config = dict(
    arch='conformer',
    model='sound classifier',
    dataset='single English nouns, adjectives and verbs, spoken by a formant synthesiser in many voices',
    train_examples=78125,
    noise_aug=0.002,
    n_mels=40,
    hop_length=160,
    input='log_mel',
    spec_augment=True,
    win_length=400,
    targets=['word', 'voice'],
    num_classes=[114, 4],
    norm='layernorm',
    activation='gelu',
    mlp_ratio=4,
    head_dim=32,
    fused_qkv=False,
    qk_norm=False,
    inner_norm=False,
    subsampling=2,
    layers=12,
    width=128,
    positions='learned',
    kernel_size=15,
    loss='cross_entropy',
    init='lecun_normal',
    residual_init='none',
    optimizer='adamw',
    lr=0.0013,
    beta1=0.9,
    beta2=0.99,
    eps=1e-10,
    steps=8800,
    batch_size=128,
    epochs=14.4,
    lr_schedule='wsd',
    decay_fraction=0.4,
    final_lr_fraction=0.1,
    warmup_steps=170,
    weight_decay=0.2,
)
Rows from block 4 of a small sound classifier, named by matrix and row number. Rows with one number belong to one neuron. Each number is 50 + 10 x the weight over its row's rms, rounded and kept within 0 to 99. All counts start at 0. After the name is the row's rms in percent of the matrix's.
After each neuron's rows are labels from the 100 clips, of 14976, where the neuron reaches its highest value: "lies over" is the class under the peak. Only what is clearly more common there than usual is listed. The data: single English nouns, adjectives and verbs, spoken by a formant synthesiser in many voices. In brackets: how many of the 100, against the usual share in percent.
# fc1: first MLP up (model.blocks.4.ff1.fc1.weight, 512x128), inputs 0-127
# fc2: first MLP down (model.blocks.4.ff1.fc2.weight, 128x512, transposed), outputs 0-127

fc1.231 091:57 46 50 47 49 30 32 63 55 54 58 32 41 47 52 75 36 52 51 46 54 54 53 44 46 40 28 48 64 41 45 65 47 74 46 38 51 61 52 48 67 40 64 55 47 47 60 52 70 45 42 55 55 58 52 52 42 48 46 60 51 45 44 51 60 63 43 47 60 34 59 53 58 66 48 39 44 50 60 63 55 50 60 49 69 71 71 67 57 52 52 39 46 38 59 36 44 65 45 51 43 57 31 43 49 59 49 36 45 45 47 60 36 65 43 61 53 32 33 45 47 44 50 46 28 47 52 57
fc2.231 104:60 59 54 47 43 41 39 52 50 47 49 63 55 45 58 39 56 63 42 49 64 41 39 61 54 53 32 53 61 71 39 56 42 59 47 69 42 52 27 43 39 45 67 38 54 50 50 49 44 55 58 57 35 52 55 77 51 59 41 40 55 64 63 34 44 50 66 44 64 42 46 31 57 52 57 57 50 50 47 41 65 50 64 37 61 57 59 70 53 71 51 51 52 34 32 41 43 44 50 48 49 46 49 67 48 47 45 55 45 38 65 44 40 54 50 61 71 40 59 29 42 46 48 51 38 49 43 35
lies over: /ə/ (86 vs 0.5)

fc1.317 095:42 47 64 48 52 34 47 61 45 40 69 51 36 34 25 76 55 43 50 46 43 39 63 55 65 42 41 48 50 38 49 51 50 62 60 44 42 56 28 51 58 53 53 63 57 63 50 70 45 41 46 50 45 54 39 30 48 45 50 62 44 19 43 61 49 41 33 34 52 38 40 64 54 42 57 43 48 46 46 50 42 51 47 51 48 54 63 70 56 50 37 55 41 45 52 56 61 43 64 54 62 77 69 51 46 66 52 44 43 57 55 59 48 58 47 58 53 53 33 45 54 50 44 61 46 48 50 44
fc2.317 093:39 49 50 60 65 48 50 63 54 57 68 61 61 66 37 50 41 62 40 46 67 53 43 44 54 48 39 46 56 35 47 44 48 51 37 44 34 36 40 41 34 31 44 54 40 57 48 56 36 67 54 45 48 49 51 40 44 44 56 68 60 66 46 67 52 62 51 58 58 48 29 54 52 50 54 45 47 37 35 44 44 36 59 45 59 47 56 48 60 41 46 50 53 37 78 39 54 45 55 49 55 68 49 51 49 70 66 42 62 58 55 51 55 47 49 55 34 49 37 66 56 44 25 50 71 44 39 57
lies over: /w/ (95 vs 0.5)

fc1.319 092:52 42 58 53 43 39 41 64 44 48 58 36 42 49 56 76 44 58 53 56 45 53 39 50 46 57 38 42 64 33 43 56 46 57 64 54 56 67 46 60 52 64 61 52 34 46 63 50 69 44 39 33 51 61 57 47 54 46 48 52 43 41 53 46 53 49 47 48 64 40 47 39 60 69 46 44 38 53 62 59 44 53 74 50 49 56 65 74 55 52 39 49 54 28 49 57 53 67 51 46 57 53 38 65 66 65 46 38 47 39 45 52 50 69 59 46 47 22 31 43 48 34 48 54 39 42 39 42
fc2.319 103:43 59 36 42 48 42 52 60 42 50 68 45 62 72 48 49 66 56 39 52 45 47 52 46 41 55 58 61 51 60 43 58 28 56 47 69 29 59 20 42 46 44 66 52 62 46 56 60 30 44 49 48 46 55 46 56 48 53 58 61 49 58 46 34 41 40 73 61 68 49 39 38 36 50 65 73 48 50 47 41 55 38 57 47 53 51 55 55 59 46 50 31 41 37 55 52 42 42 38 37 46 39 45 47 52 52 57 64 45 53 69 52 36 54 44 50 63 50 51 50 54 73 46 46 33 52 42 45
lies over: /ə/ (59 vs 0.5); /d/ (40 vs 1.3)

fc1.200 104:54 46 60 62 42 39 31 56 32 53 56 45 52 56 55 65 42 63 54 54 54 44 45 56 49 50 44 50 58 24 40 48 47 69 71 44 49 65 40 57 62 54 57 53 38 42 61 47 62 38 41 33 54 61 45 57 53 51 50 54 47 44 47 50 45 53 48 37 58 43 55 38 58 68 42 42 29 49 63 60 52 56 74 37 60 67 60 74 65 57 37 48 42 26 44 55 43 62 51 37 49 63 38 62 65 55 45 41 40 40 56 53 37 61 55 50 57 33 41 36 46 39 50 51 43 53 49 49
fc2.200 129:49 62 40 40 48 36 55 50 42 42 63 50 65 66 56 35 61 59 41 45 45 59 50 52 46 45 57 64 59 58 39 54 37 48 46 68 30 48 22 46 34 49 62 45 58 39 56 52 30 54 56 39 37 60 51 57 60 58 64 64 41 45 57 29 49 43 59 63 61 44 52 42 46 43 45 73 46 43 58 35 59 34 58 34 60 44 52 53 64 59 34 41 59 33 55 39 56 44 43 43 53 41 61 48 62 65 61 63 56 52 59 44 42 49 45 54 64 48 42 43 49 66 40 51 31 55 49 55
lies over: /ə/ (67 vs 0.5); /d/ (33 vs 1.3)

fc1.91 087:70 56 52 21 54 35 47 56 60 49 38 29 44 43 56 57 41 58 61 57 61 49 32 52 44 50 46 44 38 50 44 69 45 57 61 64 62 76 52 50 55 47 35 56 49 64 38 54 48 51 42 63 39 33 66 43 52 50 63 47 40 48 42 64 59 54 50 44 34 39 61 40 54 38 62 40 51 46 48 47 44 58 52 66 45 53 51 61 61 57 33 31 51 42 46 45 53 71 42 46 45 73 50 55 49 55 59 54 50 29 45 35 46 61 50 57 51 46 39 63 51 34 44 41 47 60 44 55
fc2.91 131:37 31 45 54 49 69 65 55 39 48 48 60 55 51 46 43 70 46 50 40 43 49 44 68 54 53 40 67 49 59 46 46 42 44 49 64 57 44 50 50 62 50 65 33 43 54 60 55 47 44 62 48 44 38 60 71 39 63 45 61 46 42 35 49 57 59 48 40 34 59 39 46 45 38 31 64 68 47 52 49 59 40 55 53 36 60 42 40 53 45 62 54 35 50 36 37 50 31 67 51 65 39 52 38 60 52 47 74 48 60 53 43 38 34 54 40 62 49 56 59 60 43 31 48 44 51 68 50
lies over: /n/ (42 vs 1.4); /aɪ/ (29 vs 1.4)

fc1.49 099:46 55 50 51 37 26 58 52 52 59 70 42 40 51 54 55 47 51 59 46 47 38 53 49 53 62 18 43 54 48 57 48 43 70 44 39 41 48 40 48 45 56 67 46 66 52 51 73 40 48 47 24 45 63 47 47 50 47 42 78 39 33 34 48 60 44 48 58 74 54 50 62 46 40 46 59 35 45 47 53 43 58 44 55 55 42 76 52 52 55 35 46 50 35 52 62 55 55 56 54 49 62 62 52 57 51 63 48 60 50 59 46 47 55 33 45 52 47 36 53 63 53 52 76 49 45 52 54
fc2.49 099:61 55 45 49 45 39 37 41 47 36 60 45 43 36 61 56 43 60 40 55 41 36 53 46 45 44 36 43 58 45 56 49 46 61 61 46 33 57 27 46 45 56 42 46 69 47 45 54 54 60 51 34 45 44 60 70 41 55 42 42 43 49 46 45 43 45 49 59 66 45 45 31 53 45 43 45 31 70 69 43 47 62 62 40 50 43 46 81 60 75 32 56 44 36 51 47 50 38 69 58 46 47 61 58 54 73 64 40 54 39 57 49 62 44 49 41 56 50 51 34 52 45 57 49 64 43 54 43
lies over: /n/ (94 vs 1.4)

fc1.494 087:49 58 44 57 53 42 41 71 58 55 55 42 45 46 57 44 46 54 53 39 50 41 63 64 32 39 32 48 31 54 36 45 31 69 45 41 48 50 40 47 51 53 43 44 45 44 47 39 65 61 53 49 44 43 41 61 42 66 44 48 43 57 42 65 54 79 49 66 52 46 44 55 52 56 38 41 41 54 42 49 64 44 58 24 67 56 45 59 50 66 48 42 50 42 52 40 41 61 43 43 54 47 51 57 57 77 36 66 55 62 55 44 55 58 49 47 45 53 56 56 54 64 19 47 58 40 54 32
fc2.494 101:46 44 47 58 46 62 57 36 57 63 55 60 60 37 50 59 39 63 54 45 71 49 47 49 84 39 43 47 55 57 44 28 59 47 39 55 52 31 54 53 50 58 53 57 48 54 48 69 52 49 54 53 46 48 49 38 63 40 49 45 52 63 73 33 47 54 50 36 65 73 29 62 44 37 45 36 49 48 47 32 44 41 66 57 41 55 47 55 51 49 53 53 56 46 46 40 56 56 42 34 53 68 52 47 52 40 34 54 54 50 34 26 44 42 54 61 53 51 69 54 37 59 50 47 61 60 43 54
lies over: /ə/ (60 vs 0.5)

fc1.103 105:40 61 51 40 35 43 31 49 49 48 58 28 61 48 45 60 59 49 45 56 35 42 65 38 67 41 54 46 42 31 47 46 62 56 52 51 33 60 36 53 66 56 68 45 47 66 75 70 35 34 59 59 57 57 45 45 51 59 43 45 38 22 59 56 47 36 62 58 55 54 61 61 41 49 50 48 52 52 45 54 42 48 56 46 47 52 62 56 50 37 27 54 47 55 39 46 53 56 43 67 54 53 64 46 55 59 53 67 48 45 49 61 38 66 49 44 56 48 56 41 66 60 52 42 43 33 56 40
fc2.103 117:44 54 64 53 65 59 42 31 47 44 42 51 64 39 68 40 54 50 46 56 39 55 50 54 53 51 48 47 42 56 71 60 64 52 36 50 48 59 47 49 51 42 67 24 40 44 51 59 45 32 56 47 52 70 55 58 57 32 34 27 47 40 44 51 34 55 46 49 67 61 69 38 46 50 32 66 53 47 45 48 52 48 40 54 43 40 62 47 48 68 49 53 52 49 54 44 45 53 42 76 48 43 62 65 46 58 35 46 32 46 53 44 47 44 49 38 63 58 64 33 55 47 59 62 47 52 66 64
lies over: /w/ (97 vs 0.5)

fc1.300 090:57 65 59 50 54 46 43 55 58 46 48 58 43 46 75 51 32 56 55 54 62 43 41 49 34 50 51 43 54 46 34 46 37 41 49 36 65 54 49 48 43 59 37 44 28 49 51 35 48 63 45 58 49 43 61 50 58 54 45 45 55 57 42 64 65 63 51 59 49 51 35 49 62 58 67 57 40 60 41 44 48 36 44 43 49 40 58 66 66 29 60 52 67 36 40 44 33 53 63 26 39 52 61 68 42 52 60 62 60 49 49 56 58 68 58 56 52 33 46 63 50 47 43 49 32 34 39 62
fc2.300 117:35 31 38 61 50 65 47 57 46 50 60 63 64 49 51 34 35 50 56 36 41 52 49 57 60 50 36 59 41 65 54 46 47 40 31 57 49 41 53 59 35 57 54 43 36 57 41 36 51 42 61 48 40 32 56 47 54 53 51 55 44 57 53 50 55 65 47 49 32 42 19 56 36 45 52 68 54 40 42 48 47 44 51 32 40 49 44 48 62 39 56 63 57 50 39 33 63 46 59 46 57 45 66 43 65 44 46 79 54 61 47 46 52 36 47 53 47 52 53 70 60 50 32 60 63 52 37 51
lies over: /dʒ/ (55 vs 0.6); /tʃ/ (43 vs 1)

fc1.144 092:56 52 58 49 51 40 47 59 44 63 62 36 44 51 65 60 44 53 50 61 45 43 42 42 47 64 31 38 64 41 60 38 45 74 48 44 58 53 36 56 51 61 58 42 54 48 49 67 54 40 37 37 40 77 49 58 59 46 44 65 36 40 43 39 58 53 55 57 68 52 54 48 43 47 57 52 28 52 64 58 40 50 47 50 59 42 81 70 49 55 40 43 56 32 51 53 48 60 43 44 45 56 45 50 54 66 50 44 55 54 61 43 54 60 34 62 46 29 28 63 51 44 46 60 49 40 53 63
fc2.144 092:63 61 29 49 47 51 40 51 36 56 36 40 42 45 42 50 48 59 32 38 48 47 48 50 41 54 40 49 49 60 40 52 64 69 63 61 36 62 38 41 46 59 49 51 52 47 60 46 49 41 50 45 44 54 48 61 43 51 50 47 59 49 67 38 55 43 51 51 64 48 44 54 54 39 70 57 44 57 62 50 44 40 58 34 54 56 47 58 61 77 44 48 57 38 42 22 50 24 54 41 44 51 66 58 55 47 67 46 51 41 81 63 48 52 57 63 59 43 48 41 55 46 77 59 48 41 48 40
lies over: /n/ (60 vs 1.4)

fc1.420 103:57 47 51 39 41 39 72 50 39 52 46 60 64 54 64 52 44 40 57 40 55 39 42 44 58 50 46 49 58 44 33 62 46 48 54 34 52 55 42 61 56 59 63 50 39 53 46 48 63 47 44 51 48 54 62 57 45 57 45 47 52 51 48 49 55 55 27 37 59 36 50 37 70 69 65 58 41 44 36 51 43 36 37 55 50 39 41 70 57 45 40 57 47 31 36 68 61 58 52 50 57 57 59 69 48 61 42 61 69 72 37 38 63 66 52 48 46 31 51 50 54 46 35 66 45 38 49 65
fc2.420 110:45 64 53 66 58 55 33 39 45 55 68 43 48 60 34 51 38 55 49 45 60 63 51 41 49 49 60 38 42 58 56 49 62 41 44 38 50 49 45 56 47 65 67 39 54 59 56 74 39 43 54 52 47 65 47 44 35 42 57 39 40 50 44 44 61 54 59 43 42 69 53 39 34 48 34 51 65 53 67 49 41 65 54 62 42 57 57 38 25 33 55 51 36 49 47 53 36 37 52 65 38 47 52 33 46 54 56 50 59 46 53 55 51 22 47 58 46 63 48 59 58 45 59 34 51 54 30 61
lies over: /i/ (90 vs 1.4)

fc1.360 102:41 68 50 59 29 44 38 42 41 40 59 46 47 46 59 53 38 51 44 59 35 40 32 36 65 67 36 62 79 37 51 46 63 47 51 56 44 65 48 48 42 51 61 60 60 38 65 53 50 52 44 50 48 57 55 50 61 47 51 46 51 44 65 35 40 23 55 57 77 55 30 43 52 48 53 38 43 68 51 43 59 55 58 39 49 51 47 51 46 41 48 49 67 31 36 57 45 55 55 62 50 68 40 58 45 53 65 50 53 48 58 54 45 66 62 53 53 36 55 46 40 52 50 45 52 40 34 55
fc2.360 118:47 56 70 54 51 51 54 40 70 58 52 56 52 28 29 53 45 52 62 46 47 50 53 62 48 47 65 50 50 76 45 46 67 35 34 58 53 26 62 57 48 49 65 54 50 65 45 40 49 42 61 66 39 49 52 34 75 47 58 64 45 53 51 51 47 49 50 50 53 59 45 52 32 48 65 51 63 22 36 47 53 35 61 49 40 50 58 33 42 49 61 39 53 65 61 40 55 44 42 61 39 46 47 40 33 51 38 50 44 37 40 34 52 40 47 50 48 37 51 63 55 47 49 47 53 54 47 44
lies over: /t/ (49 vs 3.2); /d/ (27 vs 1.3)

fc1.294 098:52 55 46 45 36 44 50 41 55 34 60 26 39 57 43 57 69 47 42 55 35 49 65 46 69 39 47 61 63 55 64 60 43 48 49 58 30 53 44 44 62 58 63 33 60 42 59 57 38 51 55 40 72 62 38 32 50 41 57 58 46 47 35 40 46 35 59 37 55 56 38 55 38 67 56 57 47 45 28 55 51 51 48 49 60 56 38 64 36 44 48 46 41 25 39 62 47 54 50 52 39 49 56 56 51 48 49 47 63 62 71 47 60 45 59 56 55 55 59 42 53 57 55 54 59 33 65 56
fc2.294 140:59 70 44 48 51 39 44 48 58 47 37 50 60 64 54 48 56 57 40 47 48 55 50 42 41 52 66 51 52 45 55 61 68 53 63 56 65 76 41 52 58 51 52 47 38 32 38 54 34 30 43 46 60 75 39 44 40 46 68 49 35 43 57 45 51 43 55 41 40 59 73 43 44 41 31 60 55 52 53 49 58 46 52 42 49 34 58 43 68 42 53 42 65 40 52 40 46 53 46 53 49 51 40 42 48 39 53 48 48 51 55 64 39 61 65 63 72 54 25 49 46 52 60 34 39 63 53 67
lies over: /p/ (99 vs 1.2)

fc1.288 084:68 35 64 33 47 43 60 54 58 41 56 52 30 47 46 48 48 60 56 55 43 38 48 37 44 53 53 50 53 49 73 64 49 65 32 73 63 54 46 60 37 73 39 52 53 43 36 39 50 38 41 58 68 59 20 46 52 56 54 44 68 44 67 53 40 42 49 50 39 58 51 53 57 50 63 54 43 59 52 54 51 52 56 68 68 49 53 56 47 32 44 51 49 52 37 51 47 63 45 37 49 46 49 50 42 38 51 46 47 37 50 33 61 69 38 47 44 62 53 39 42 54 53 46 58 36 64 64
fc2.288 111:37 42 51 58 31 53 54 52 39 52 59 54 62 51 44 42 66 49 54 39 63 52 24 70 60 49 50 56 57 47 38 44 39 43 54 36 55 72 29 46 50 36 54 40 48 46 48 58 47 66 48 43 35 51 52 67 41 65 56 39 39 54 44 47 65 45 41 56 45 51 47 47 57 45 25 53 63 54 58 44 67 39 48 28 47 60 39 58 73 61 61 36 56 37 63 46 46 46 50 36 60 49 53 44 60 62 54 76 44 55 44 60 51 52 60 39 56 47 41 48 36 48 48 33 53 60 46 47
lies over: /ə/ (38 vs 0.5); /p/ (26 vs 1.2)

fc1.24 092:48 57 65 48 39 27 61 54 46 50 63 43 40 54 57 56 50 57 60 43 43 40 46 46 44 65 28 45 51 51 55 50 42 70 40 38 57 41 31 48 49 56 63 40 59 54 48 70 45 48 49 30 43 63 47 49 54 48 50 75 40 33 35 54 60 41 53 53 69 50 53 57 41 48 54 56 31 44 57 65 41 46 48 59 57 42 67 59 50 58 31 44 54 39 62 66 57 56 50 45 49 49 62 43 61 53 58 53 70 61 56 48 56 56 31 54 44 48 28 56 66 42 50 76 50 44 53 57
fc2.24 090:46 41 44 55 51 48 40 42 43 42 53 43 40 34 59 39 54 66 33 55 44 42 61 44 43 48 41 43 52 41 59 45 57 66 54 54 38 51 42 47 42 50 41 50 69 45 46 48 57 51 58 33 42 51 50 72 48 52 47 37 40 65 38 53 47 45 46 53 60 38 36 39 52 35 46 44 37 63 62 54 40 56 55 37 54 53 35 66 64 83 34 42 59 26 44 33 58 32 62 64 43 42 62 56 62 73 65 40 51 35 58 46 52 47 51 53 54 46 48 39 54 44 62 52 56 40 61 46
lies over: /n/ (91 vs 1.4)

fc1.36 105:53 49 51 38 44 46 49 51 49 31 51 39 41 48 43 56 62 64 52 56 40 36 63 40 68 37 48 57 60 42 57 66 45 56 52 54 26 51 34 51 60 57 61 45 51 34 60 64 44 50 45 34 67 75 37 51 48 45 52 52 58 43 42 44 41 29 52 54 58 50 42 49 45 59 55 59 33 57 47 62 55 40 61 40 70 54 47 63 49 51 26 53 54 20 35 46 43 54 50 37 61 55 55 51 68 50 49 50 62 52 70 46 46 47 56 56 60 49 44 45 56 62 51 51 47 36 69 62
fc2.36 088:43 64 37 55 44 47 51 41 64 45 46 52 61 55 58 45 57 54 09 69 56 60 47 31 49 51 54 53 57 45 68 47 62 53 62 59 57 58 40 54 52 46 53 35 49 51 40 62 32 53 47 60 53 40 55 50 45 59 46 56 39 46 48 66 69 44 55 54 44 61 34 43 41 43 43 58 49 46 57 30 45 60 61 59 47 54 67 52 63 30 58 44 50 49 46 47 50 38 43 64 50 43 47 32 44 52 74 38 41 41 57 48 36 39 54 57 51 57 40 71 61 56 47 36 31 60 55 47
lies over: /p/ (94 vs 1.2)

fc1.128 107:36 55 74 50 32 46 35 44 43 53 54 53 50 51 52 66 39 55 47 57 47 52 37 48 58 49 55 66 76 36 50 39 60 52 62 54 48 57 49 39 49 48 66 44 37 46 71 50 53 41 36 44 49 61 52 49 67 51 54 56 56 21 63 43 52 32 47 48 52 48 38 55 52 44 53 42 44 53 53 47 46 46 52 61 41 62 62 54 48 24 43 51 67 34 27 49 50 65 45 46 48 72 50 54 63 63 59 51 41 40 51 52 39 67 56 50 55 31 57 36 39 61 57 54 45 53 41 63
fc2.128 127:45 61 46 44 40 45 51 34 50 59 65 48 54 38 29 58 49 52 59 51 42 54 59 53 51 53 53 49 53 66 56 43 63 35 46 60 55 37 45 59 52 47 67 41 57 59 57 55 37 41 64 55 48 58 48 39 65 42 45 70 42 45 54 38 53 35 56 35 53 56 30 53 25 53 54 53 50 41 45 51 47 47 64 60 40 60 56 45 29 40 61 45 53 56 51 54 49 51 46 64 27 45 56 21 44 49 47 45 47 24 51 43 60 38 43 40 52 52 63 45 52 64 71 56 48 56 40 25
lies over: /t/ (72 vs 3.2)

fc1.256 093:51 47 56 44 31 39 61 51 52 45 61 45 33 62 50 63 53 55 55 48 44 37 49 40 56 53 23 55 57 45 42 59 43 72 44 61 53 48 29 57 49 56 53 58 56 53 45 62 49 47 46 28 42 72 36 45 50 48 51 66 48 28 34 57 54 42 40 45 56 44 47 50 49 54 50 47 33 50 51 61 48 48 55 47 69 57 64 67 59 49 23 58 54 29 48 53 51 65 54 44 59 69 61 41 64 61 56 54 67 54 54 39 53 54 34 60 55 63 33 61 50 56 44 62 53 39 55 54
fc2.256 068:56 35 47 51 62 58 48 55 48 53 48 74 32 31 58 59 39 39 37 53 52 27 48 49 51 41 36 45 47 50 47 54 51 48 56 47 67 45 46 41 47 46 46 57 41 46 42 40 68 64 42 32 44 37 54 61 66 54 45 50 59 73 56 59 52 67 47 61 55 43 35 55 65 54 61 45 42 43 49 54 44 48 51 48 52 58 40 62 45 56 46 75 39 52 55 39 60 47 59 61 61 43 66 48 50 66 44 39 44 31 37 51 39 70 39 48 49 50 40 36 62 42 47 64 55 32 69 40
lies over: /n/ (69 vs 1.4); /i/ (31 vs 1.4)

fc1.181 090:41 45 41 67 46 34 51 40 32 49 72 39 49 58 56 54 55 56 44 45 44 45 37 54 62 50 51 58 68 46 55 58 42 48 51 60 44 45 40 49 48 62 52 35 64 49 58 53 44 46 46 20 43 67 48 60 66 62 56 62 35 44 24 57 44 47 41 55 72 62 51 23 52 70 36 50 41 61 58 61 46 44 42 35 63 52 62 66 47 53 41 39 55 31 56 68 37 58 57 46 48 55 50 49 55 58 46 64 60 58 53 47 58 60 38 52 59 43 46 45 49 61 40 54 51 53 54 56
fc2.181 112:54 57 47 48 37 60 41 55 35 59 63 52 54 62 58 43 59 70 46 44 51 45 53 54 47 45 53 53 47 48 38 51 40 61 53 60 53 54 15 52 45 62 57 40 48 51 51 58 32 50 66 60 31 58 51 57 38 66 38 48 40 50 85 44 38 45 70 63 66 45 60 47 46 41 42 63 47 42 47 42 54 41 67 29 64 42 56 50 53 50 46 48 53 48 53 34 56 49 40 41 40 55 46 43 48 52 51 65 35 41 51 43 46 47 45 51 63 61 45 34 46 71 66 45 36 53 55 38
lies over: /ə/ (40 vs 0.5)

fc1.329 102:45 42 64 53 48 47 48 50 30 49 64 45 55 67 53 40 47 69 48 43 44 41 49 46 41 52 33 45 51 50 52 55 41 62 43 39 66 46 41 58 39 55 50 40 66 40 54 71 43 49 45 41 52 68 43 56 35 50 65 55 50 28 34 57 41 52 58 55 59 54 55 43 38 50 48 69 39 45 56 63 36 48 44 45 58 43 63 62 45 54 30 45 30 24 54 66 52 54 44 36 55 42 58 65 58 52 68 45 62 67 61 40 61 46 42 48 52 54 32 59 58 44 57 61 52 36 60 61
fc2.329 103:61 53 45 63 64 51 54 36 53 42 41 37 37 25 40 47 44 62 38 72 40 53 54 52 45 47 48 34 39 44 57 37 77 59 51 46 43 42 45 48 41 58 32 37 49 58 50 50 64 52 58 48 52 39 52 59 56 43 37 58 46 65 56 57 69 49 50 68 55 56 32 64 69 42 62 42 32 50 47 57 39 53 46 51 53 41 37 49 46 64 46 56 60 53 51 35 60 33 56 72 62 46 60 38 46 63 62 33 47 40 48 40 59 48 60 52 43 60 50 50 45 42 56 54 69 40 49 40
lies over: /n/ (73 vs 1.4); /i/ (26 vs 1.4)

fc1.506 093:46 60 46 50 37 26 41 59 50 63 49 34 38 53 64 70 53 63 58 51 37 43 44 44 55 60 34 43 39 41 38 46 58 69 63 39 56 72 40 28 50 62 70 37 50 47 59 59 41 32 39 38 52 62 43 58 50 61 48 58 31 33 38 38 64 41 44 59 70 46 50 38 44 58 51 46 45 49 65 53 46 61 50 48 50 45 51 57 59 55 30 53 59 35 42 50 65 54 43 54 60 59 51 52 59 61 52 50 63 54 51 55 44 61 40 45 50 37 31 49 50 45 42 57 55 36 45 45
fc2.506 092:35 71 32 54 67 51 34 61 43 59 49 51 56 48 48 56 47 67 37 52 66 59 48 45 49 41 40 50 57 75 52 59 50 62 41 39 27 55 26 48 40 45 57 52 47 46 48 49 39 57 54 45 41 48 57 52 64 41 54 56 50 57 49 44 52 52 50 66 71 52 50 41 35 39 56 55 41 36 50 42 36 43 76 42 40 48 58 57 59 68 45 43 47 40 68 25 42 41 59 35 45 47 48 59 52 61 59 63 61 55 63 60 31 44 51 48 58 41 56 60 53 58 43 55 46 54 36 50
lies over: /n/ (41 vs 1.4)

fc1.151 101:44 51 70 45 41 46 49 58 42 35 67 46 43 39 37 81 60 50 44 50 42 33 59 45 72 42 42 46 45 33 46 55 61 51 61 52 42 55 30 52 57 52 51 62 45 70 41 73 48 56 54 46 48 54 43 39 40 54 53 55 44 29 37 65 52 30 41 37 54 33 36 59 45 50 60 37 49 47 44 51 45 54 49 42 65 61 47 68 49 44 33 54 33 39 57 54 62 45 54 58 65 66 62 49 52 71 43 59 49 55 64 62 54 50 48 56 50 55 45 56 54 50 42 61 52 46 53 45
fc2.151 102:51 56 56 50 55 48 59 58 40 60 54 64 53 62 33 43 34 66 42 43 70 52 53 47 40 59 43 49 56 49 41 35 45 48 31 35 41 41 42 46 25 45 41 44 44 52 61 49 51 73 49 45 36 44 49 47 56 53 56 72 60 76 68 55 58 50 54 53 56 40 33 66 52 52 62 37 54 39 43 57 41 57 68 43 67 60 49 47 46 52 51 69 51 47 70 45 47 49 45 28 45 60 39 54 52 56 64 43 65 40 63 52 44 44 45 50 27 46 47 58 41 47 39 39 57 46 37 45
lies over: /w/ (95 vs 0.5)

fc1.508 105:46 34 59 46 39 43 46 58 41 49 62 49 50 42 46 53 45 54 54 58 48 51 54 62 65 53 34 54 49 56 53 55 40 59 61 44 37 38 24 50 47 45 41 49 60 60 58 55 56 42 43 42 42 61 48 39 50 36 55 56 39 30 29 65 53 42 48 43 67 39 44 53 46 56 61 53 37 27 39 60 38 48 51 56 48 46 66 74 49 51 38 64 38 35 42 67 56 48 53 48 57 65 55 65 58 52 49 57 63 72 60 70 50 38 43 51 50 42 58 67 68 53 44 72 56 40 46 41
fc2.508 094:61 39 37 53 69 45 41 48 35 59 46 54 46 51 50 56 59 46 46 49 65 56 39 74 57 52 59 52 43 54 36 61 48 57 45 47 52 45 42 48 54 57 43 54 39 65 65 45 56 46 34 41 27 65 58 49 48 54 64 65 36 41 56 62 63 73 45 55 51 51 44 41 57 54 53 69 57 48 60 58 35 49 34 49 44 64 61 46 58 63 43 42 38 51 42 46 30 27 47 59 64 57 43 49 38 56 41 59 55 38 58 52 55 32 35 53 49 33 56 61 54 38 35 67 66 49 33 48
lies over: /i/ (93 vs 1.4)

fc1.141 098:58 36 54 32 41 34 58 65 48 43 51 56 57 51 63 53 59 51 50 30 52 43 41 53 58 40 38 62 55 40 49 56 38 62 57 53 42 46 43 57 56 55 46 45 31 53 53 49 58 46 51 61 30 47 61 56 40 55 43 39 42 57 39 65 55 56 40 46 56 27 46 49 59 72 68 54 34 41 41 60 49 31 44 51 57 45 48 74 51 43 28 61 41 27 43 55 53 65 56 37 48 56 55 67 50 61 39 64 66 68 48 45 59 62 50 46 52 46 57 59 52 56 38 50 46 32 62 59
fc2.141 086:41 62 49 57 37 44 39 38 59 37 63 44 64 43 42 64 53 58 57 49 62 48 56 37 48 42 53 37 52 56 56 44 47 42 53 45 61 39 26 39 45 45 65 39 61 62 46 72 43 50 64 49 31 53 55 62 46 46 52 40 39 56 49 53 61 55 70 43 49 69 47 45 44 37 38 57 51 69 66 43 38 53 62 48 42 63 71 60 43 52 55 44 49 42 39 61 42 47 53 66 29 55 44 52 32 61 65 49 50 46 44 58 53 32 34 44 53 74 54 61 53 54 50 39 39 42 38 57
lies over: /i/ (98 vs 1.4)